A small encoder-decoder audio transcriber, trained from scratch: encoder norm layernorm, decoder activation gelu_tanh.
Rows from block 9 of the audio encoder of a small encoder-decoder audio transcriber, named by matrix and row number. Rows with one number within an expert belong to one neuron, the router's apart. Each number is 128 + 32 x the weight over its row's rms, rounded and kept within 0 to 255. All counts start at 0.
Before each expert's rows are labels from the 100 clips, of 14976, where the router gives the expert most weight on average: "strongest on" is what is common among them; "lies over" is the class under the peak. Only what is clearly more common there than usual is listed. The data: babble in 24 made-up languages, each with its own sounds, syllables and stress or tones, from a formant synthesiser.
# router: router (encoder.blocks.9.mlp.router.weight, 8x256), inputs 0-42
# up: expert up (encoder.blocks.9.mlp.up, 8x256x256), inputs 0-42
# down: expert down (encoder.blocks.9.mlp.down, 8x256x256, transposed), outputs 0-42

# expert 1
strongest on: prosody: no stress; /b/; /ts/; /ʌ/
lies over: silence
router.1 [ 99 154 131 108 121 148  98 137 160 151 124  98 131  64  89 120 124 126 155 125 117 137  89  39 189 158  89 172 144  66  50 162 143 136 143 137 115 177 106  88 124 165  91]
up.0 [159 200 141 149 239 140 129  95 116 138 151 156 104 146 142 122  95 144 157 177 150 121  87 129 145 107 128 121 105 146  99  85 109 176 108 131 151 103 128 133 163 122 122]
down.0 [127 166 120 113 181 126 117 192 140 120 156 147 137 152 152 150 135 116 158 148 130 158 122 135 128 192 174  62 176 118 144 139 139 147 145 153 140 142 139  85 136  92  84]
up.1 [112  95 131  65 164 107 182 138 123 176 155 196 125 120 125 175 132 163 156 130  71  71 120 112 137 137 122  85 111 211 101  76 134 146 146 130 105 120 137 143 100 121 100]
down.1 [113 104 146  97 164 141 102 142 135 157 117  83 107 131 146  63 104 148 125 137 173 118 159 176  89 166 122 142  97 159 164 116 149 180  82 129  99  88 165 141 130 157 180]
up.2 [ 87 150  73 160 152 100 156 131 112 129 138 124 114 137 149  50 126 162 119 136 101  92 143 180 117 153 172 159 111  81 129 162 167 185 118  99 139 153 126 131 148 190 151]
down.2 [123 191 143 158 110 161 114 168  92 154  78 124 131 124 145 187 149 136 134  86 196  34 155 121  95 160  97 104  84  97  94 129 160  96 129 182  99 114  55 130 117 176  86]
up.3 [ 85 129  83 141 159 153 139 145 160 171 112  84 114  92 127 112 129 129  49 136  97 153  65 125 137 163 178  84  52 153 187  50 113 141 134  96 137 156 146 134  89 131  74]
down.3 [138  93 187  85 198 112 144 112 122 164 120 126 141 146 136 152 118 128 147 135 102 119 159 129 145 141 147 167 117 116 151  45 174 119 174 186 118 149  81 120 169 121 135]
up.4 [140  94 111 131 176 176 148 122  87 151 116 142  92 139 138 105 114 111  88 138 100 126 174 114 111 101 156 130 113 207  97 120 110 160 118 140 133 126 126 152  96 139 144]
down.4 [ 88 131 137 109 124 142 170 155 106 120  87 142 120  60 132 104  90 147 154 108 128 130  54 132 117 131 172 120 127 113 110 126 105 137 112 144  98 142  94 103  74 144 128]
up.5 [123 139 109 169 126 124 131  88  83  83 129 126 132  49 165  94 111 137 141 136 181 100 101 121 136  63 146 154  98 142 119 127 126 154 142 140 177 112 124 173 149 105 146]
down.5 [120 109 141  95 143 103 166 142 198 135 192  93 145 137 124 159 144 104 150 124 175 140 184 155 128 127  89 123  86 114 111  98 162 146 143  90 125 115 103 104 117  93 140]
up.6 [111 131 140 142 127 163  50 184 105  79 131 112 117 139 161  89 134 100 110 159 162 126 138 138 142 106  99 182 104 118 106 148 174 140  85 139 123 185 161  73 157 171 163]
down.6 [217 184 154 124 161 108 160 157 148 138 152 117 134 122 128 123  46  83 140 106 110 174 137  74 171  57 166  85 191 116  86 129 112  95 101  97 114 104 127 128 131 124 144]
up.7 [106 143 138 168 162 102 153  80 137 113 127 155 133 124 122 115 118 116 129 201  93  82 130 125 188 123 133 126 102 159 148 130 118 129 114 163 126 120 112 166 170 147 218]
down.7 [158 113  97 118 171 134 119 133 141 124 148 178 125 159 159 179 168  81 158  97 158 131 144 140  79 211  86 105 133 128 148 131 139 112 113  52 189 146 187 156 113 130  99]
up.8 [179 201 128 129 149  60 131 132  97 101 105 164 129 198 109 129 115  72 130  91  92 195 141 154  95 137 158 160 147 138 124  80 138 124 121 127 176 123 130 130 139 152 175]
down.8 [115 145  85 110 130 101 127 139 140 109 144 118 125 172 148 131  81 156 169 155  80 151 124 129 167 142  98  90 106  72  76  92 206 138 167 141  70  95 143 129 180 102 155]
up.9 [137 157 109  82  96 106 150 182 110  65 147  75 198 147 130 169 139 106 131  96 179 159 168 151 112 100 151 116 110 125 118  98  91 186 139 145 174 102 197 123  90 117 171]
down.9 [147 123 125 126 102  84  88 102  60 107  80 144 104 131  95 114 117 131 149 148 167  80 187 123 132 128  95 164 137  77 101 124 135 193 110  56 114 100 181 102 117 117 126]
up.10 [ 98 160 113 154 168 150 115 111 140 126 225 147 113 133 105 111 128 165 112  82  96 130 136 148 109 122 154 138 135 143 150 131  90 138 100 108 118 149 139 114 180 144  79]
down.10 [183 108 152 101 163 157  73 144 150 139  99 204 116 197  92 201 113 114 166 108 145 134 146  69 144 185 194 167 142 151 136 109  85 105 102  98  96 119  83 148  92 155 110]
up.11 [119 117 133 127 105 173 182  96 145 151 117  96 188  93 173  98 169 172  90 109 130  99 130 112 137 148 104  90 130 156 141 161 151 118 132  71  63 188 111 156 147 126 152]
down.11 [ 86 107 132 192  82 139  91 112 132 160  87 201 115  64 108  85 150 146 143  94 194 137 111 120 144 120 129 116 132  69 149 134  73 121  80 140 159 163  96 116 145 127 142]
up.12 [160 110 149 145 134 107 154 141 154 144 103 132 121 167 128 126 129 125 103  79  80 178 139 127 125 115 155 106 103 139 141 112  74 147 128 153 115 115 216 140 137 196 145]
down.12 [156  92 108 131 127 121 183 163 147 160 134 129 158 161 125 133 161 145 118 135 102 158 113 177 127  80 139  92 113 172 109  64  60  86 137 178 159  79 187 113  59 126 158]
up.13 [129 121 176 126 122 115 111  90 124 148 146 126  36 159 117 122 106 126 103  89 135 151 117 128 169 115 155 115  97 138 140 174 153 169 161  55  96 112  59 172 105  87 141]
down.13 [ 81  54 147 108  66 192 138 153 186  59  44 108 159  57 163 142 119 138 117 147 162  73 134 151 133 147 153 120  85 121 147 149 107 117 149 127 161 151 100  97 127 170 125]
up.14 [ 97 129 114 167 155 115 162  88 136 130 112 161 112 147  77  79 100  94  97 148 167 113  88 170 106 142 137 130 106 186 145  67 135 156 162 164 118  43  93 121 156 159 146]
down.14 [195 171 166 114 177  80 140 132 120 137 136 185 142 194 134 163 133 100 123 141  77  97 125 111 157 140 127 134 143  96 131  90 129 139  94 120 167 142 164 137 129  72 127]
up.15 [159 119 123 123 140 114 115 166 152 165  97 104  93 103 136  98 121 165 127 154 119 174 130 173 106 112 206 153 159 155 142 162 203 163  88 143 106 107 140 167 142 193 121]
down.15 [137 173 134  81 169 129 146 142 116 125 222 138  97 137 147 163  93 132 129  98 108 124 140 104  72 114 109 143  93 147 137  97  89 112 159 127 137  90  94  77 162 157  81]
up.16 [ 85 179  97 109 109 126 150 108 132  90 145 141 125 101 103 148 158 166 124  83  78 127  96 116 140 127 116 120 104 149 139 167 130 171 164 128 133 149  98 160 122 148 116]
down.16 [147 118 133 188  71 114  91 122 172 145 116 135 129 173  98 127 111 159 164 155  91  94 146 122  91 146 125 142 146 138  51 111 146 165 118 119 141  76 195 119 161  98 110]
up.17 [147 105 100  99 139  93 140 173 107  97 183 138 113  94 117 132 165  98 100 162 146 128 137 159 168 145 163 125 127 129 145 139 172 114 102 130  64  79 127  62 130  85 148]
down.17 [197 138  90  70 128 113  92 171 114 144 128 124 113 106 107 187 157  82 156 130 102 154 161 137  38 155 125  78 105  55 135 123 137 132 149 189 170 173  74  93 131 168  93]

# expert 7
strongest on: /ɔ̃/; prosody: no stress; /a/; /ɪ/
lies over: /ɔ̃/
router.7 [ 94 109  55 151 136  87  97 181 168 196 107 179 108 162 177  81 148 121 157  87 153 120 131 149 154 100 134 174 124 121  87 153 141 156 124 133 128  95  73 111  95 181 105]
up.0 [164 152 130 142  95 124 171 146 164 151 126 102 148 147 162 126  94 170 178 108  95 130  68 186 102 218  74 130 110 126 128 156 103  77 100 140 124 120 114 100 152 108 165]
down.0 [104 114 178 132  92  78  94 163 119 181 155 124 148 151 110 138 126  83 137 147 139 102 168 144 115 128 141 146  58 117 149  99 185  92 109  50 133 130  72  98 147  99 147]
up.1 [100 147 186 137 122 146 151 159 167 162 151 105 119 124 179  62 105 124 110 162 190 139 116  75 123 195 160 146  92 215 125  92  93 154 123  91 104 119  86 108 142 125 181]
down.1 [183 116  95  72  42 109 139 142  81 169 114 131  88 151 107 119 152  93 120 119 112 132 149 135 133  89 172 102 128 118  83 111 174 138 126 141 124  79 163 166 108 124  58]
up.2 [ 86 103 132 166 101 102 125 121 104 113 116  76 112 167 119 145  77 171 132 165 116  89 136 175 116 115 117 137 152 146 179 127 183 159 153 102 163 151 141 145 115 125 113]
down.2 [ 97 175  90  99 164 154  90 120 118 151 176 103 146 151 161 153 149 121 129 156 146 117 160 110 176  52 124 195 173 167  61 149 143 130 166 126 135 127 109 118 162 124  84]
up.3 [218 137 146 126 130 118 115 149 150 117 144  83 130 189  85 129 112 100 155 177  53  78 100 117  98 152 153 127 172 138 156 162  66 143 166 116 104  64 133  55 178  74  99]
down.3 [114 125 123 122 168 163  98  74 106 158 125 201 127 102 131 101  53  78 121 126 181 160 153 141 177 123  90 157 116 154 135 155  94 139 113 147 187 161 140 106  94 148 203]
up.4 [165 153  66 100 134 111 119 141  96 104  83 183 121 137 112 132 143 185 125 177 146 141 114  82  97  92 101 180 153 159 157 168 191 104 122 128  80  64 105 168 133 134  83]
down.4 [186 120 168 115  91 104 166 101 173 125 112 170 175 118 115 180 125 109 149 120 176  90 154 131 126 159  94 175 108 118 156 119  92 123 114 169 145 168  72  90 113 152 118]
up.5 [156 139  94 113 129 125 118  49 125  67 118 125 101  65 106 111 160  72  78 132 140 137 124 158  86 131 163 148 115 171 132 123 159 112 118  99 112 167 139 117 133 113 145]
down.5 [ 88 128 133 146 133 119 135 156 145 192 167  91 176 134 148  86 152  53 161  98 141 140 157  99 157 123 114 106 104 130 137  70 131  64  70 139 147 126 127 188  99 105 148]
up.6 [ 78 182 129 140 107 139 120 124 166  95 135 154 131 167 125  80  83 122 109 157 101 150 127 131 103 147 141 112 129 106 126 163  78  95 114 108 109 104 190  96  86  80 137]
down.6 [117 122 138 173 101 159 179 165 151 108 100 106 147 149 151 146 174  82 119 132 135 139 116 176 159 116 168 121 121 140 100 154  58 168  77 162  89 172 146 126 150 192 166]
up.7 [113 148 144 125 130 159 107 183  90 145  87 109  58 216 158  75 105 176 157 102 138 173 139 135 155 157 134 155 114 148  94  83 139  83 164 140 109 126 149 191 171  72 129]
down.7 [ 82 118  59 126 140 155 125 134 124 172 160 111 186 113 123 137 100 114  97 112 105 155 142 107 142 152 128 180 136  89 134  74 184  96 120 117 130 137 105 167 102 120 146]
up.8 [130 119 101 152 109 139 105 116 159 114 153 129 142 157 128 187  91  90 177 115 130 110 128 173  82  76 170 106 120 172 167 181 112  68 168  87 126  85 166 109  59 209 135]
down.8 [171  72 179 113 142 117 149 137 137  98 114 125 101 111 153  85 131  97  57 156 134 100  95 183  99 153 107 136 105 199 144 139  54 146 155 167 127 166 116  88  85 100  86]
up.9 [219  96 114 137 146  94 163 121 175  76 205  27  83  66 124 128 126 139  92 180 131 136 102 137 127 129 150 114 132 121 143 155 155 117 118 148 109  93 143 181 127 101 176]
down.9 [144 149 109 137 154 114 118 175 145 119  87 172 153 111 154 102 151  89  89 116 148  99 136 189  91 124 160  55 104 144 214 186 130 103  78 154 166  88 138 133 102 105  92]
up.10 [137 111  92 101 161 118  91 150 122 121 108 154  43 160 120  97 155 115 118 198 102 134 134 165 107 146 117 128 160 142 126 138 135  58 169 142 129 120  98 143 136 171 143]
down.10 [130 146 115 115 132 136  85 120 106 155 129  87 104 128 172 177 140  83  62 136 113 109 158 132 166 113  87 109 112  90 144 102 188 142 115 136 140 163 120 186 151 158 191]
up.11 [ 62 117 149  97  68 115 121 159 106  89 167 157  66  94 173 122 124 105 138 157 148 118 115 139 135 140 115  97 145 179 123  76  84 110 186 125 117 149 156  90 152 138 181]
down.11 [133 119 120  97 117 107  57  90 105 123 116 162 128  98  90 170 124 165 185  71 132 159 108 104 147  94 100  68 115 127  73  95  98  78 135 131 140 125 124 157 137 108 121]
up.12 [152 119 129 157 120 170  62 111 143 134 220 139  94 100 137 125 125 149 123 131 171 129  71 106  87 150 195 154 107 188  90 161  99 131 156 162 122 112 137 105 160 153 131]
down.12 [101 176 101 134 144 112 101 164 151 172 187 127 112 141 130  84  87 144 108 150 134  80 120 129 169 135 121 133 175 101 101 114 128 115 108 144 121 168 121  85 151 103  75]
up.13 [149 170 189  78 167 159 132 180 102 148  68 128 116 120 102 154 146  86 123 164  99 106 111 145 126 169 158  85 141 104 128  92 163 148 129 123 213 121  92 155 121 172 125]
down.13 [ 96 143 114 142 102 100 142 176  88 134 164 137 129 116 118 156 177 124  80 132  95 131 134  80 122 113  84  82  90 121 147 129 114 104 166 119 131 170 102 176 172  29 139]
up.14 [107 105 160 101 160 166 130 172 101 155 106 117 116 146 131 109  80 182  97 158 157 105 129 186 132  94 146 133 166 116 144 140 155 128 162 123 136 172 174 110 162 137 153]
down.14 [126 114  92 123 120 152  82  79 142 188 110 165 127 134 142  94  91 118 160 105 139 143 139 103 116  82 108 153  91 135 142  75 164 113 124 103 122 154 148 192 164  99 126]
up.15 [141 156  47 130 120 140 155 147 148  67 140  96 181 169 131 144 132 125 149 129 121  66  88 127 112 129 116 143 122 131 175 131  93 109 166  51 120 122 157 132 134 131  81]
down.15 [110 139  89  89 180 167 106 137 144 144 183 114 165  96 156 147 139 112 121 203 165 144 162 144 118 163 100  81 157 167 138 183 168 103 137 107 111 193 140 102 108  97 179]
up.16 [145 117 140 119 137  99 148 108 130 124 152  81 133  75  95 128 149 135 167 137 128  90 148 169 107 130 165 113 133 161  96 160 116 110  85 130 114 135 134 148  64 137 210]
down.16 [108  88 146 164  60 170 161  91 117 148 143 140 132 146  81 129 128 120 191 151  97 125 140 193 150  74 198  85 138 160 109 139 124 136 145 157 156 155 145 157 164 103 133]
up.17 [ 98 149  94 159 104 101  95 147  91  57 115 175 138  71 123 119  82 138 148 144 119 136  90 136 101 173 143  32 159 138 139 130 116 107 139  85 189 164 152 141 128 129 119]
down.17 [161  51 107 115 171 118  83 119 146 156 188 100 158 125 119 110 178 118  92 161 108 105 156 168 117 130 135 147  63 180 111 170  55 152 127 120  92 141 126 169 164 119 133]

# expert 6
strongest on: prosody: stress on first syllables; /aʊ/; /z/; /h/
lies over: /aʊ/
router.6 [151 114  55 118 111 178  91 177 193 123  75 150  90 160 140 151 172  97 156  97 125 123 166 117 116 157 175 116 145 162 102  77 125 160 126 149 148 168 106 131 142 188 145]
up.0 [110 194 117  91 114 116 102  68 129  75 126 140 119  67 128 153 139 134 132  83 185 122 107 113 119 109 122 164 120 158 153  87 167 118 170 136 169 115  93 152 169 118 142]
down.0 [ 95  98 137 117 102 167 124 140  88 143 110 121 161 122 169  95 141 155  85 182 151 181 154 116 103 139 110 145 110 198 112 119 142 127 131 163  96 131  75 142 145 123 129]
up.1 [161 139 152 156 132  69 182 138 176 133 104 118 170 153 160 175 101 128 121 131 127 144 146 153 102 175  99 160 114 144 132 132  82  86 117  64 182 135  93 140 148 150 124]
down.1 [163 121 179 118 123 102 122 108 127 138 180 169 134  48 130 115 171 159 107 124 110 185 135 178 129 179 116 142 155 130 124 121 141  55 157 135 158 108 100 136 108 117 140]
up.2 [131 136 190 142 140 124 168 125  93 114 111 123 180  95 185  65 128  88 180 146 123 138 131 119 165 113 154 129 141 120 130 156 134 131 137 110 126  93 150 104 107 149 153]
down.2 [ 72  82  80 171 131  87 139 148 168 139 164 120 141 125 107 125 135  63 128 131  98 147 160 111 129 159 127 139 112 104 125 115 118 151 148 155 153 103 118 115 112 196 175]
up.3 [166 169 151  93 154 165 141 151 142 123 144 116 108  86 138 111  82  68  89 140 106  95 154  85  81 151 158 184 214 118 147 131 101 137  87  94 161 141 112 150 168 140 123]
down.3 [172  91 126 152  89 129 140 153 129 152 148 158 145 193 114  94  74 101  87 173  86 146 112 172 132 121 136 132 135 152  79 176 118  84 116 162 121  81 184 120 204 117 108]
up.4 [159 163 129 147 165 124 153 122 124 116 119 115 144 115 100 104 113 167 185 110  70  95  56 124 104 111 121  97 177 108 146 198  90 184 133 112 108 107 125  96  97 115 132]
down.4 [127  85 137 156 117  94  83 139 202 153 114 122 109 118 153  68 111 159  90 135 155 129  91 155 109 171 110 137 161 166 150 147 101  86  98 138 142  76 143 157 168 150  83]
up.5 [ 89 172 165 153  99 160 127  90 101  80 150 109 117  91 102 114 135 145 164 157 113 167 169 148  97 196 114 159  59 139 172 139 102 179 167 119 150  73 162 133 121  92 156]
down.5 [ 64  60 136 154 104 152 146 135 167 172 136 112 101  94 117  69 117 144 121  85 162 144 109  56 136 126 121 164 130 130 115 105 161 150  73 177 163  96  91 126 141 160  88]
up.6 [ 99  74 187 154 129 133  77 157 167  86 164  93 101 137 162  75 122 135 136 117 140 123 162 148 109 150  80 105 150 158 142 130 132  82 171 159 110 165 165 126 140 158 161]
down.6 [120  61 125 163  97 172 164 105 130 127 121 127 143 116 106 125 113 160 138  72 155 197 119 149 104 139 167 123 172  66 176 187 111 136 135 145 121 112 142 115 161 167 147]
up.7 [133 145 124 154 151 135 142  77 100  64 149 119 129 129 149 143  71 125 105 147 113 142 159 121  94  95 118 133 169 154  97 158  51  98 152 101 157 149  58 131  81 167 124]
down.7 [133 159 120 119 106 158 133 151 131 183 187 159 173  91 123 151  83 100 150  50 110  99 132 181 141 116 100  85 118  52 157 125 125 176 126 120  87 116 182  93 168 146  96]
up.8 [110 133 132 162 146 137 138  66 156  46 173 139  87 125 120 150 138 174 100 129 142 125 124 125 105 115 133 144 151 153  96  84  77 114 113  69 174  83 116 178 120 143 112]
down.8 [ 76  98  99 170 142 156 187 163  86 157 160 138  87 108 127  87 174 170 116 179 149 165 115 142 162  89 194 147  63  76 169 178 163 144 117 152 134 141  79 124 151  82 116]
up.9 [193 180 153 170 200 171 173 177  85  90 115 182  89 161 131  99 137  92 106 163 185 101 121 153 160 135 173  57 113 107 202  93 160 102 137 168 133 122 100 101 159 159 138]
down.9 [129 102 133 189  95 142 120 124 144 136 124  97 127 156 154 125 157 128 152 157 122 129 193 142 132 157 176 155  96  84 118 149 161 146 176 130  99 150 133 164 119 162 178]
up.10 [124 156 178 118 105 126 171 164  87 123  93 147  83 107 139 113 193 142 140 109 153  63  88 127 164 114 161 106 151 147 117  96  97  43 112 117 171 116  96 168  96 140 140]
down.10 [148 182 215 176 180 118 115 124 131  92 147  67 110 128  91 118 134 164  78 161 100 176 207 104 116 135 145 130 125 126  86 115 140 135 144 190 127 147  97 110  66 117 148]
up.11 [166 199 100 143 154 137 133  77 136 104  89 119 215 116  82 148 112 192 158  96  62 130 104  91  41 142 150 153 133 125 114 137 145 125 147 135  95 122 121 146  49 142 149]
down.11 [124 133 110 166 128 166 146 116 186 131 115 101 147 125 127 108 113  95 110 212 116 130  69 107 119 111 156 113 128 164 125 120 181 139 109 143 168  87 119 139 113  98 151]
up.12 [177 138 154  78 140  92 114 169 139 118 130 140 111 128 212  74 183 157 129 125 109 104 101 201 135 116 145 124 158 160 163 193 127 141 105 167 144 105  90 121  38  67 145]
down.12 [130 112  60 135 178 124 124 110 114 159 179 100  55  76 114 137 139 129 120 149 125  74 108 111  97 150 130 125 105 195 104 170  94 139 128 185 154 112 137 112  59  98 127]
up.13 [157 141 125 124 138 179 133  69 136 103 163 142 125 133 119 115 143 114 156 126  77 115 126  74 159 138 144  93 196 150 149 118 138 119  99 122 103 158  83 149 120 156 105]
down.13 [133  76 122 137  99 136 157 124 173  95 180 111 174  56  93 117 166 149 136 165 133  97 103  97 160 115 126 121  99 200 128 131  80 150 111 120 157  37 133 159 151 106  88]
up.14 [ 96 154 139 121 153 148 126 174  80  78 114 163 134  89 116  94 141  87 134 121  93  91 103 160 128 130 139 118 166 140 171 107 122 125 146  90  94 130  88 127 175 146 100]
down.14 [ 99 134 101 138 128 106  82 115 129 119  82 122 187 125 125 162  94 114 131 136  73  76 134 147 159 142 121  84 171  88 129 144 177 162 187 121 127  91 149  84 173 156 166]
up.15 [134 132 150 153  76 106 144 112 134 112 159  55 103 148 140 102 108 159 148 205 153  92 152 166 162 150 121 138 127  89 161 159 164 120 146 132 113  58 125 164 143 120 175]
down.15 [ 79 130 157 150 120 178  72 135 111 181 153 168  90  83 129  90 145 181  70 130 145  38 109 141 156 117  83 111  86 125 192 105  66 110  86 116 143 103  88 107  99 135 135]
up.16 [ 74  80 124 117  94 184 137 143 188 150 136 102 153 144  94 153 145 148 131 126 126 114 151  81  79 129 112 139  79 187 129 124 120 118 132 192 136 151 158  73 141 177 117]
down.16 [146  90 178 105 118 110 168 127 147 116 145 115  98 129 219 118 166 204 103 118 129 136 144 169 133 168 127  81 107 165  92 152 105 120 140 172  52 138  96 145 107 118 112]
up.17 [136 154 160 103 161 150 133 117  76 130 212 111 143 116 119 173 146 118 131 136 106 126 118 155 173 140 192 118 170 162  86 141 129 114 137 130 127 128 160 129 150 129  97]
down.17 [114 128  85 154 111 166 199 124 112 112 135 114 137 109 112 111  98 190 121 158 110 123 132 142  91 144 154 148 106 112 122 152 139 141 144 154 169  98 138 148 146  96 106]

# expert 0
strongest on: white noise; pink noise
lies over: /tʃ/
router.0 [ 88 131  46 186 150 173 133 177 177 125 112 149 119 116 143  98 131  96 185 106 122 117 105 166 138 119 117 159  66 131  83  82 189 112  76 122 102 112 134 158 153  98 152]
up.0 [150 120 137 129 101 129 104 104 138 163 119 121 105 154 183  79  94 119 143 182 115 101 169 142  83 112 124 187  81 139 159 157 122 183 187 187 174 102  72 143 106 152 139]
down.0 [ 56 101 105 170  87 137 119  97 151 133 124 107 160 168 104 158 174 121  85 148 119  98  67 122 110 131  74 155 120 166 203 144 112  91 107 164 105 184 129 115  63 134 131]
up.1 [145 143 146 108 112  94 140 120 116 131 152 183  66  79 133  93 113  58  76 137 118 126 106 129 109 110 170 160 118 102 114 136 108 113 216 117 102 124  79 151 151 119 157]
down.1 [121 150  96 169 105 139 111 109 173  95 117 113 123 134 179 129 150  95 101 131 144 116  77 138 114 121 110 133  97  96 120  70 124 131 144 148 123  85 108 136 176  59 115]
up.2 [116  86 125 117 163 122  92 109 162  88  97 127 129 122 118 140 126 127 100 160 133 136 194 126 155  73 149 129 130 192 120 119  41 187 189 135 130 137  41 180 105 153 137]
down.2 [116 116 165  49 156 152 108 125 182 151 123 114 128 123 103 165  91 111 100 109 106 140 134  79 130 110 197 125 145 126  87 113 175  93 141 171 117  84 122 114 108  91 161]
up.3 [ 77 155 123 125 136 106 132 138 106 116 205 159  72 130 131 148 119  82  53 170 154 140 138 165 184 118 132 140 134 163  96 141 141  89 121 177 111  86 171 116 186 154 179]
down.3 [127 130 123 156 143 134 151 113 127 143  77 119  81  89 132 117 188 123 128 153 153 145  83  96  93 102 132  77 150 133 115 156 139 113 116  73 152 114 200  77 108  95 180]
up.4 [ 70 101 115 146 123 141 149 102  47  85 182 144 173 137 152 128  95 147  78 186 129 142  94 155 151 127 194 132  55 172 114 134 154 119 109 102 145  94 148  93 106 166 132]
down.4 [161 170 131 124 126  84 143 126 167  89 166 169 105 143 163 177  97 100 149 216 185 147  81 132 128 126 113 142 120 153  94 104  62  90 141 124 124  74 137 126 165 153 139]
up.5 [101 122 176 114 102 134 143 114 174 122 135 141 107 173 132 137 161 196 152 149 154 153 131 130 135 156 145 121 131 189  96 121 152 144 112  87  76  89 111  97 196 153 150]
down.5 [ 97 122  75  93 193 156 110  67 157 113 190 148 125 122 144 150 146 160 125 122 145  84 132  54 124  86  80  95 126 108 117 105  80  84  76 143 142 106  75 147 151 149 179]
up.6 [140 118 150  99 144 103 184  99  75 134 124 164 151 138  57  99 142 131 142 184 140  47 116 209 120 126 186 137  73 153 192 123 146 172 172  85 141 102 181 105 166 138 144]
down.6 [132 118  87 135 112 127 160 188 116  98 159 147 121 162 187 123 114 141 146  90 101  52 143 170  93  76 141 135  97  46  67 133 142 120 133 121  75 121 160 152 117 101 122]
up.7 [115 106 130 128 113 124 153 113 164  78 187 120 120 156 144  51 101 111 163 147 105 107 114 157 162 108 130 136 129 173 165 128 108 188 143 105 164  99 128  29  93 191 140]
down.7 [ 74 121 146 143 154 142 161 169 126 155 131 136  88 112 157 114 149  82 118 155 169 176 119 142  77  62  78 112 113 157 113 126 117 118 121  89 104 154 132  77 162 166 138]
up.8 [115 110 153 122 135 158  80  52 147 132 170 123 153 172 116  71 101  99 112 136 121 171 106 139 116 138  68 112 129 138  63 203 121 165 201 113 104  85  88 154 155 116 141]
down.8 [ 92 158 139 116 152 101 116  97 205 117 139 112 120 143 150 148  80 181  88 142 134 169 111 144 108 105  98 118 152  95 116 113 121 100 186 118 149  86 158  78 135 136 112]
up.9 [ 66 123 110 149 145  76 173 105 167 132 124 150 101 112 136 133 135  29 146  97 130 107 106 196 172 114 115 125 150  82 138 139 153 113 157 158 123  98 150  78 123 127 144]
down.9 [192 152 148 123 138 179  87 140 104 113  87 116 171 126 136 163 149 178 146 103 133 146 104 117 123 165  93  96  95 115 145 130 194 167  93  59 118 137 120  75  67  96 152]
up.10 [101 111 142 106 113 110 177 101  89 165 172 124 120  90 137 125  64 171 125 139 143 167 122 177 145  99 206 212  86 167 182 210 108 148 127  96 149 183 115 121 121 129 149]
down.10 [ 82 166 138 118 173 161 171  53 213 143 177  91 149 128 129  85 162 121  84 133 159 180 104 121 101 148  75 134 133 174 172 147  70 129 134 142  84 107 152 129 119 161  81]
up.11 [164 130 135 153 181 154 139 110 203  76  76  54  82 144 136 140 168 145 109 151 122  92 160 124 115 145 122 100 122 111 128 147  58 129 102 127 163 123 147 112  94 130 107]
down.11 [143 129  99 148 174 186  83 121  90 148 157 134 150 111  74 122 136 126 146 101 160 124 144 115 130 119 155  94  80 115 127 119 119 168 137 201 139 192 108 124 109 142 147]
up.12 [121 199 128 150 122 137 113 138 151 172 138  77 129 116 166 112 139  80 139 153 134 115 140 118 153 125 115  90 125 110  81 108  88 106 148 144 132 104 110 141 136 170 127]
down.12 [ 83 153 168 108 117 155 135  93 131 120 114 107 144 133 139 134 114 171 110 117 138 169  97  74 127 115 150 157 155 141 101  99 169 106 163 167 156 156 135 167 113 111 107]
up.13 [165 120 116  78 155 159 138  84  58 132  55  60 129 146  91 106 146 200 154 127 122 125 129 136 192 113 178 180  64 111 162  79 110 124 110 155 182 126 155 113 140  97 207]
down.13 [175 110 152 171 142 128  91 172 133 114 103 179 152 102 100 152 116 107 146  80 135 138  87 102 184 117 139 137  99 106  60 137 105  79 166 146 130 171 114 123 152 111 133]
up.14 [119 199  91 176 109 155 101  84 146  92  77 108  94 147 174 153 126 148 106  83 153 151 142 112 147 128 125 131  85 115 103 124 133 132 125 164  71 117 155 103 146 128 160]
down.14 [107 163 120 129 138  87 115 160 133 131 147 117 107 131  72 148  96 120 111 124 102 137 175  94 157 157 185 143 144 117 108 112 152 154 168 120 121 178 116 134  96 153 173]
up.15 [154 125 116 146 103  73 144 107 172 111 175 174 138 111 118 161 146  97 117 141  98 117 133 151 137 151 192  85 168 150 109 153 138 107 147 152 199  71 103 115 125 155 152]
down.15 [110 138 179  99 113 130 153 124  96  97 120  77 113  98 164 154 149 119 150 123 115 163 104 206 110 116 116 103 156  64 119 151 106 117 114 130 134 131 127  62 157 117 121]
up.16 [149 128 119 115 131 137 207  65 162 104 174 157 121  88 116 106 143  94 131  75 107 112  61 162 155 114 139  96 110 125 122 108 118 134 123 138 138  89  53 124 115  80 102]
down.16 [ 85 113 149  87  51 168  96 125 105 136 148 158 115 146 161 158  98 149 128 139 122 138  83 131 139  92  96  83 126  68 133 137 124 144 112  90 102 126 147  70 130 126 126]
up.17 [148 132 102  93  91  98 179 100 221  86  91 115 159 109 102  95 125 117 126 147 119  68  90 156  61 175  81 161 140 131 170 126  91 146 106 136 143 146 172 134 166 177 177]
down.17 [ 99 145  86 117 158 132 127  86 109 107 119 120 136  89 181 149 126 158  71 111 112 104 140  37 152 136 118 175 101 157 159  87 155  84 131  63 126 138 136  99 135 134 215]